Weights of a small image VQ-VAE.
Model: 4.59M parameters, 48-pixel images, encoder arch poolformer, encoder norm layernorm, encoder patch size [2, 2], encoder depths [3, 6, 3], encoder widths [96, 192, 384], decoder norm instancenorm, decoder activation leaky_relu, decoder widths [64, 128, 128, 128].
Training: 26500 steps, batches of 128.
Data: trained on larger renderings of crowded toy scenes, 90422 training examples.
Rows from block 8 of the encoder of a small image VQ-VAE, named by matrix and row number. Rows with one number belong to one neuron. Each number is 128 + 24 x the weight over its row's rms, rounded and kept within 0 to 255. All counts start at 0. Numbers have three digits each.
After each neuron's rows are labels from the 100 images, of 14976, where the neuron reaches its highest value: "top examples" is what is common among them. Only what is clearly more common there than usual is listed. The data: larger renderings of crowded toy scenes. In brackets: how many of the 100, against the usual share in percent.
# fc1: MLP up (encoder.blocks.8.mlp.fc1.weight, 384x192), inputs 0-95
# fc2: MLP down (encoder.blocks.8.mlp.fc2.weight, 192x384, transposed), outputs 0-95

fc1.369:176091143119093154111116140117213110078096144098163141131116106104125113113119141137146097138155095091123121132148112165125125137135172127125057145148139145162105152125141113099102148075124122156119158131115147117118146151122116094091144118168152074114125177153113161154137126142130176149
fc2.369:114108101173131142118133119166093174146106125138160117110124075075122089144114176157140137085124182102154112122088121115096148095096118119154102139164156143149114156134085147147136102122140127134162157138111073139152108132175115156159170112134109104155147148110149114069142104127161122122
top examples: light from behind the camera (60 vs 24.2); its colour: red (28 vs 8.4)

fc1.276:127159140110132145174110093112110137094087107113161140134136090131147105120161132130121146135129122092112105087184123086114137154147108083123109152145144126137117131104136186145147136115137115164108118102181131135146145163142124144111133142134146123109133176098106117117125107171147119177
fc2.276:119104159117135165108109137123122144137159101094162134098136143126141153148109107110138078141125133142097115150135099098154137099153153194089132128089136119136165131198164120152138120155109117112161079124124173135116134142112189090121097144123126136122117145176155092109137149110106146095
top examples: light from behind the camera (49 vs 24.2)

fc1.67:157085138128138121075136089152118135097120123174113103113148152142112158155103116111122117157092101140140106127151144111125114140205149090117100116096106107118129102182123083137111146118173099100118126082162170106114132082104147107113124150089143138131102131165135150133121123171123119096
fc2.67:102155101128184131095092116104102124077117150133173152184129146107160109164144096137135130155150181106183131121130144176121128090126107137131138136114116140139090129092128079130160085124117172187178158146135116094088155139133120116102114151129152103125131141085114096126130120114110151138
top examples: count: six (42 vs 19.7)

fc1.185:127142143110127149073149139146120144081124124097107135142142108113133124130100126149152169128114083136131132112111096087103127139154134134126096115183156108091114138132121140075109164147138151135140169136119126137147123096172122137121143136137068095122144078108166099095093093128096108142
fc2.185:109128132135111120115142146126095101135129134101143088117152126139119083138133131153113140094106124156069093141120129139084089104120067096116160128114126112107154129112123171147120058064135070145100158119146158099113117133144067118121149175108142130124163146121142118130110156139156143154
top examples: blue object (65 vs 28.9); count: six (46 vs 19.7)

fc1.97:131146106115141141143128178186101146137124131106172140126100160048145111090112158103078096132110125101090132055100134091129121127189144103128174088115143142191151131100174114138114184152155104144131106130128115133097142121106124138152096148122084110099125121116105134121144156142085119144
fc2.97:133145171111116097133136073128131165084128096126112087115125123119147115168119056181095146148163128135162119137101094138129129126174126174171148127131123121111116149140134147105116126117106138088145129111145133126148159115139118107142162105140146142106161126141098125137104124143115124147
top examples: umbrella (30 vs 12.5)

fc1.316:114128161131108110123179119108127133076084122140116119137117119102128176108129126105111153113126089126157116139083168113114144132117149113097090107101123123130096140101101098170132080045139107111106082137126121118118105132168142100133105157126153137113094118141127142107101153159141135105
fc2.316:160161117138122111123119137157103074114114155114110123074174118184138128099129103183124126126116151116078126121182145124120142107168111136121120140105130162119158152152124090162155125165113128106096118085110107147138124172139152115152130110145130129151120140134124149131128115140129183153
top examples: count: six (50 vs 19.7); umbrella (33 vs 12.5)

fc1.207:118161103129107105158149102192138138131143137137116110130152134116100097089139125177079144115134139109142118147132074152145131096101129147119092176179103129163120144138109120120104154123165127165132105171107102134106134134193142130122171116124153130170156140110104105170133123129142125148
fc2.207:117100147124123142099133162125149142135123153141106124107140119073179112141119117129152148111114141104120131054081160127146096108109088157106167131111159165131123146156161111130162114166122117125128159148139157106187115089111108116145143098128122133114116093157103127101122157173120113173
top examples: light from behind the camera (54 vs 24.2)

fc1.81:104172126112110130137129090170112133067141125158127115137151128100115127185111123150146135117108110134147114122120118123131120145091154120189103123159109090120126139111144050097123133092174151089106144090117126150167148144129163110088168105152126139184148138121097124156117151157103117103
fc2.81:141094140108136140155145124070121117166106131140123154089114122124180133136133141118098178112068148100126145120127146130123139154143125167084150149149144133106105134136119083151120127122130111125157136113170156162084114129064138134153098148097132149085164125136128156139118138117138136133
top examples: umbrella (33 vs 12.5)

fc1.362:096116123118130120114128117172098168136083168095138146097120145108151119171134106099101168131132103138130155092101148109107111140149124146107126109160106171142149145129143127184108125154172146143101129106137130164102141109122100113117156122131129147140142111125090152164097140155112113152
fc2.362:122133127090096151134124139121136114153088118130102135132136098150132102144113152100129078121110111104113132144144133131109123206165130127110142128108166118106109119121106114120081148137129143130110124119160159156170124110132109112127159149145129193148143113142139130111171102142098122160
top examples: black object (58 vs 28.8); its colour: black (25 vs 8.4)

fc1.103:090137123160097166115131150120146119081116117123152126140129167134113098072119124123097133130103123128137101118145126170127117142090140122121124171112111142096102111119162097149092108125132085100143102154126136127104126049120164123135114215110129137150114116130119080145113116107107106117
fc2.103:098084098162117169084118100111113123114124102144106118128108091114130149152092133155116132098172105152121081066108136149139111139140172106150117132154138136143158134152148159108125112163132134119170110146132161137127130147152099073111118133123080101142135106122113145106110145148196148078
top examples: umbrella (36 vs 12.5)

fc1.213:126157117089130140141143121114110118056146143153139125105098142111104128139164140173115142107147115107153084124118113110152082116125089076134143171159151083129098132124108102138088128089139110131126144173122118160118159132128097084091161094092171117153145127106115131097097116111173147123
fc2.213:152172147162129127104131127112123116082119150088095144085128122136125151124111145120127149142168144109116113126118125091123146138134103142123132169197096186129116088102127113120097086138125135090085106121075169084074170144136124125131113124135162103141132141063111116134141112075104137105
top examples: count: six (43 vs 19.7)

fc1.173:144127164127172146113101133130153163146116151119150142165121154109151132146156130180093172096122117135148137116181097159133109122156142153112115107136152138142120109101129118137129131130148140121123150118116119130089112135163120111134079087129131122151170157137134137163155092122124130144
fc2.173:149128113075144145174128120123163118184151114111106108099100162135158143094112160155152121122081093145114087164131108171157113124108138089147173120122132105112125103151140137098106168126102129140116148110164150087117167125112149107129108137165101127068133135134140185160099152159137127082
top examples: light from behind the camera (56 vs 24.2); its colour: red (26 vs 8.4)

fc1.234:130100123123125117075126158169149089122100114096188149114131120128134141065116116119117097144140126105089118105111156112148149164161121140053175122153114130142109150160099154122137142127128111114102141153190119107115196127142149138125152128110148118118153122104113127126120118149112120115
fc2.234:126075140102139130129107115133171154100128178120103165138142148170129122101166070119096115106168099142090099126147143090113145115166142119135128144113122121102167123120082140151087091132094165147123118137092159134111171096117138141126113126115174099137117119050142139145157150161161141117
top examples: count: six (41 vs 19.7)

fc1.125:135134112114131159119171147121106137047136109122152148138119148077136140103113099152118132122121122143103122184103138107102133134144157114124151130128098094122122134156113070111151099147159142130142133117127160120094118114137149099109105063125105114140147082144102140145118119137145141123
fc2.125:141138133092157092140118136097121097111128101147107128109111095182116134130117120124153110147129139131137177119129084126141172137116119130148108121084138150098107124101113128162121118131102128114093137143149094145174104173101137126110124082163142113134105173149181123142074150136137125124
top examples: count: six (47 vs 19.7)

fc1.70:132128125102135094140101121123108095147078134102139114118125118154129154150132132117098157149127123096129148117139085144119106131162127087128155095141135138094150130135093136111110110138161068080124155128174104140143150123165118100108105113128103141169141119144093098128090125092102113153
fc2.70:168156127145125129137135117119093116109123160144158136135136158142110131104111082129118122082114141138104142133107119116132146108098174119077128143131134123163136108137131103135105106090155178155116160148075084150166132119156096124141123128154130129156114164126093138124124160165176143126
top examples: black object (59 vs 28.8); trophy (46 vs 12.7); largest object: trophy (25 vs 3.5)

fc1.110:075126126122113141125132106144116107125106116160139125150161147167116139082138083109169136105142116078202134112165130100134148128168123092144094116125156147082102119139109130139120120107122181127134142126109170149150120107128102085168171135130091096130128067124126149123125109100099100116
fc2.110:147139087157120085112112151135136124124103136144085129118135121137086119092106095143129147101092152156121134106137103130105124159083119160086146142131158103122109097135134159145164077113119121135129122096117118123193119140140093088113108127116086147089160171127139131115134119107177127138
top examples: blue object (62 vs 28.9)

fc1.172:138113112129137095145179160139106102130129119120113131109145119190103146111104103154121153122141145102132110145133119141122108142078089132114174123166158145136133111135113080133122085127118121134177107133171109152183083148134122121106146083126122120115134093127137114139113090111128124096
fc2.172:090126159171115170132143109107152123148114138077123118140099184141163098138126115070110101136120099162135112088147126147117136142126124141133151161128153141104148134139167160105096101114134186120163121131140158139157163166148129119162153127162158112129126155129152180159106106107159122133
top examples: blue object (62 vs 28.9)

fc1.376:093100115163110136129115146095086104139160154116105125103118142123141126081183085121162133157126135117120169108150114162136164157151141104154144109137112125129161116171119141159145135112083129134114132111120117177116120122129141173157131148119100110105119154129086116118117147177114129091
fc2.376:155150171115096113115113104148128145126153099136148119138137081141145110139124093146159131082168159119151093099139155132134109163122087161104107115117158126140123118110158122155115097121148096085124128118127148106077159113167122160119137120128146132099162116104166158119158119112120175169
top examples: umbrella (32 vs 12.5)

fc1.287:086121158115125144141140106098130123155092138158127155129108138071118082099092140147141110165137125137080126175100129103119140151092105104094155153133124116141116142161084144128165135124109116138131116099100133119144153128119161119113171104132063105094094159128144139102132135131115153144
fc2.287:149138098116105131130127121165108165120137108119151150132142075137105162133112114144157170132139128128105151111171152164139118140127130133134099120133151153125162109079128179121081115103130147119148137160122107192123080108150106172141095130149152092086130093143090162122169092135164138127
top examples: blue object (62 vs 28.9); count: six (40 vs 19.7)

fc1.120:171128146115117118133140127227114141107122100136116127147134083145153129105105140105116159150151117105177170099141104119144140129140121153137123121179147087133130092114109180143158172138174110125118150136128121120153140173156122128108112139151141130145132088124136118137148108122120112125
fc2.120:082145113102098108137123125061102092093129113148138156117162142113113158108137102111133123152148183119130142125156139148115119098106146117179167089097166162150158145156152152148103078128112149126124150092104104102105114151130153141113141152143151116114113154110140131113136111117159124129
top examples: blue object (77 vs 28.9); light from behind the camera (60 vs 24.2); count: six (47 vs 19.7); its colour: blue (39 vs 8.5)

fc1.122:082114181108097094146125125176079148081100164133132093136119129160127178099141110133117087132128110130124103104197134113127096084151133124144066178133099135179102140115118134123132083126144119110134124125126124143126096110132179138126113108122119104132101153131126136150154120141098066155
fc2.122:150089128139139128149150134124163145099156128136137155141117110160151135091140131142121167124129122136130098120161128150123113127107125099095106080160065148112149178110117124153159209154102095158123186148117132118084103133164096119165136139122150103108169128116085119122121110121154147040
top examples: light from behind the camera (56 vs 24.2)

fc1.356:098107138132167123131151146114086127109125098158146143127134138056125119073155122108137135133151074116130174141096148148131076139133096123132118142124122126108106090139119131117136141129094101129150137144144128127171129148123146180187169131143103118115171197116142118136181134129110130099
fc2.356:116100073147122132125128121122131127133127143082107117103131115113124153125139138122110115113132134123146112149148135126154089119083093131128108202128113123171087121153133143151148147116109178182154153109106159157156114111132129171118134144114164116108090121136123109125092145123147106166
top examples: pink object (65 vs 28.4); its colour: pink (43 vs 8)

fc1.381:106116135153098147162137113094088129152118152131175165115091143145096122155131115117107191123129124135081141098155109120114116152142107154116114098159138139122103142144133074161122128125121143162160114141158136146105141137099132173126144142108083132138130140119117119106133103165159160140
fc2.381:127126173174115111088107167186101108084120145128141152143137110125098098155140114088159085116125148112132155114137146113135128123117078098102143136108118143092127107100129148100138156097175153132105127141116109127129100117113121101132153110132142124138101161124114140156134134127141095141
top examples: its colour: blue (28 vs 8.5)

fc1.5:145110136149134136121158117176109116129126153163122150168109112157133113116102166098134108075101104149136159131113144094174127130117097142078117162161132083142163094119108095090124087108073097147135163169094111150128159169109158148118121109093172125114135121123169144146162149091087128149
fc2.5:122140146174140108136136110129117168128138154156145149127096133121143150135129141125133045130127139090126134159125085142148109137131090116114125126114101100143161152157111159123141148123133085080158136126124135115137071123133113089161135135131080126115129119152166117189154102181097121115
top examples: blue object (59 vs 28.9)

fc1.209:129133178117124123155150116092136078111129114119085105152130117159148132129163152135100124129114146128136121121150104105136185086137171117079146095145160122080134139163126113134146138138105137162130151125115121117132120160163145168170090126126111117134121110160120107082089149151095128088
fc2.209:117135086178148128083122162205104131139083111130158164143146102112116123149135103145154114076151183151137146076162126113133116151139149138135144133110143149127150161126131146129154060142156139125143119165108113170106102129129157092148117117087138104111142138156117104144202133145096161142
top examples: umbrella (32 vs 12.5)

fc1.89:100130100080179113118123138144083124118086098129194106129126159120087135125122084181122128105133142129126150103137153099129125153159119101120123140114146131100112123121116137156148120120128147117081131176137131149157128128112139130108104092115093109143092077150122102173154084118144119105
fc2.89:130161156130109165080119109082100077154178134125115169108128163098126105101170164110156127123147092108161086103154156127103116108132115195089172115122137109112132108144149098159109110161131172120108137114117109117149115141157108136154124155134131082124102142137145082139131161143154100144
top examples: blue object (65 vs 28.9); umbrella (30 vs 12.5)

fc1.255:108094151148131092099128107119168122120108119108128137121121142099160111109143139143095135109148101153123134140089183128139164122176151158147126134120147127098113107124093118112115172125134141131085101164135147134116135156122155157130126136142115118144121135178113124177144068164122132130
fc2.255:146127086136141117095073144151179156128166116119150140144114103177096123095150141098103116155116141163100128135151130141145131147099097153153133188177119158160116121147108152118122152187141148098169119129141156115163138113156083128139093117120116151146122129082146146106097137115162147143
top examples: count: six (41 vs 19.7); umbrella (32 vs 12.5)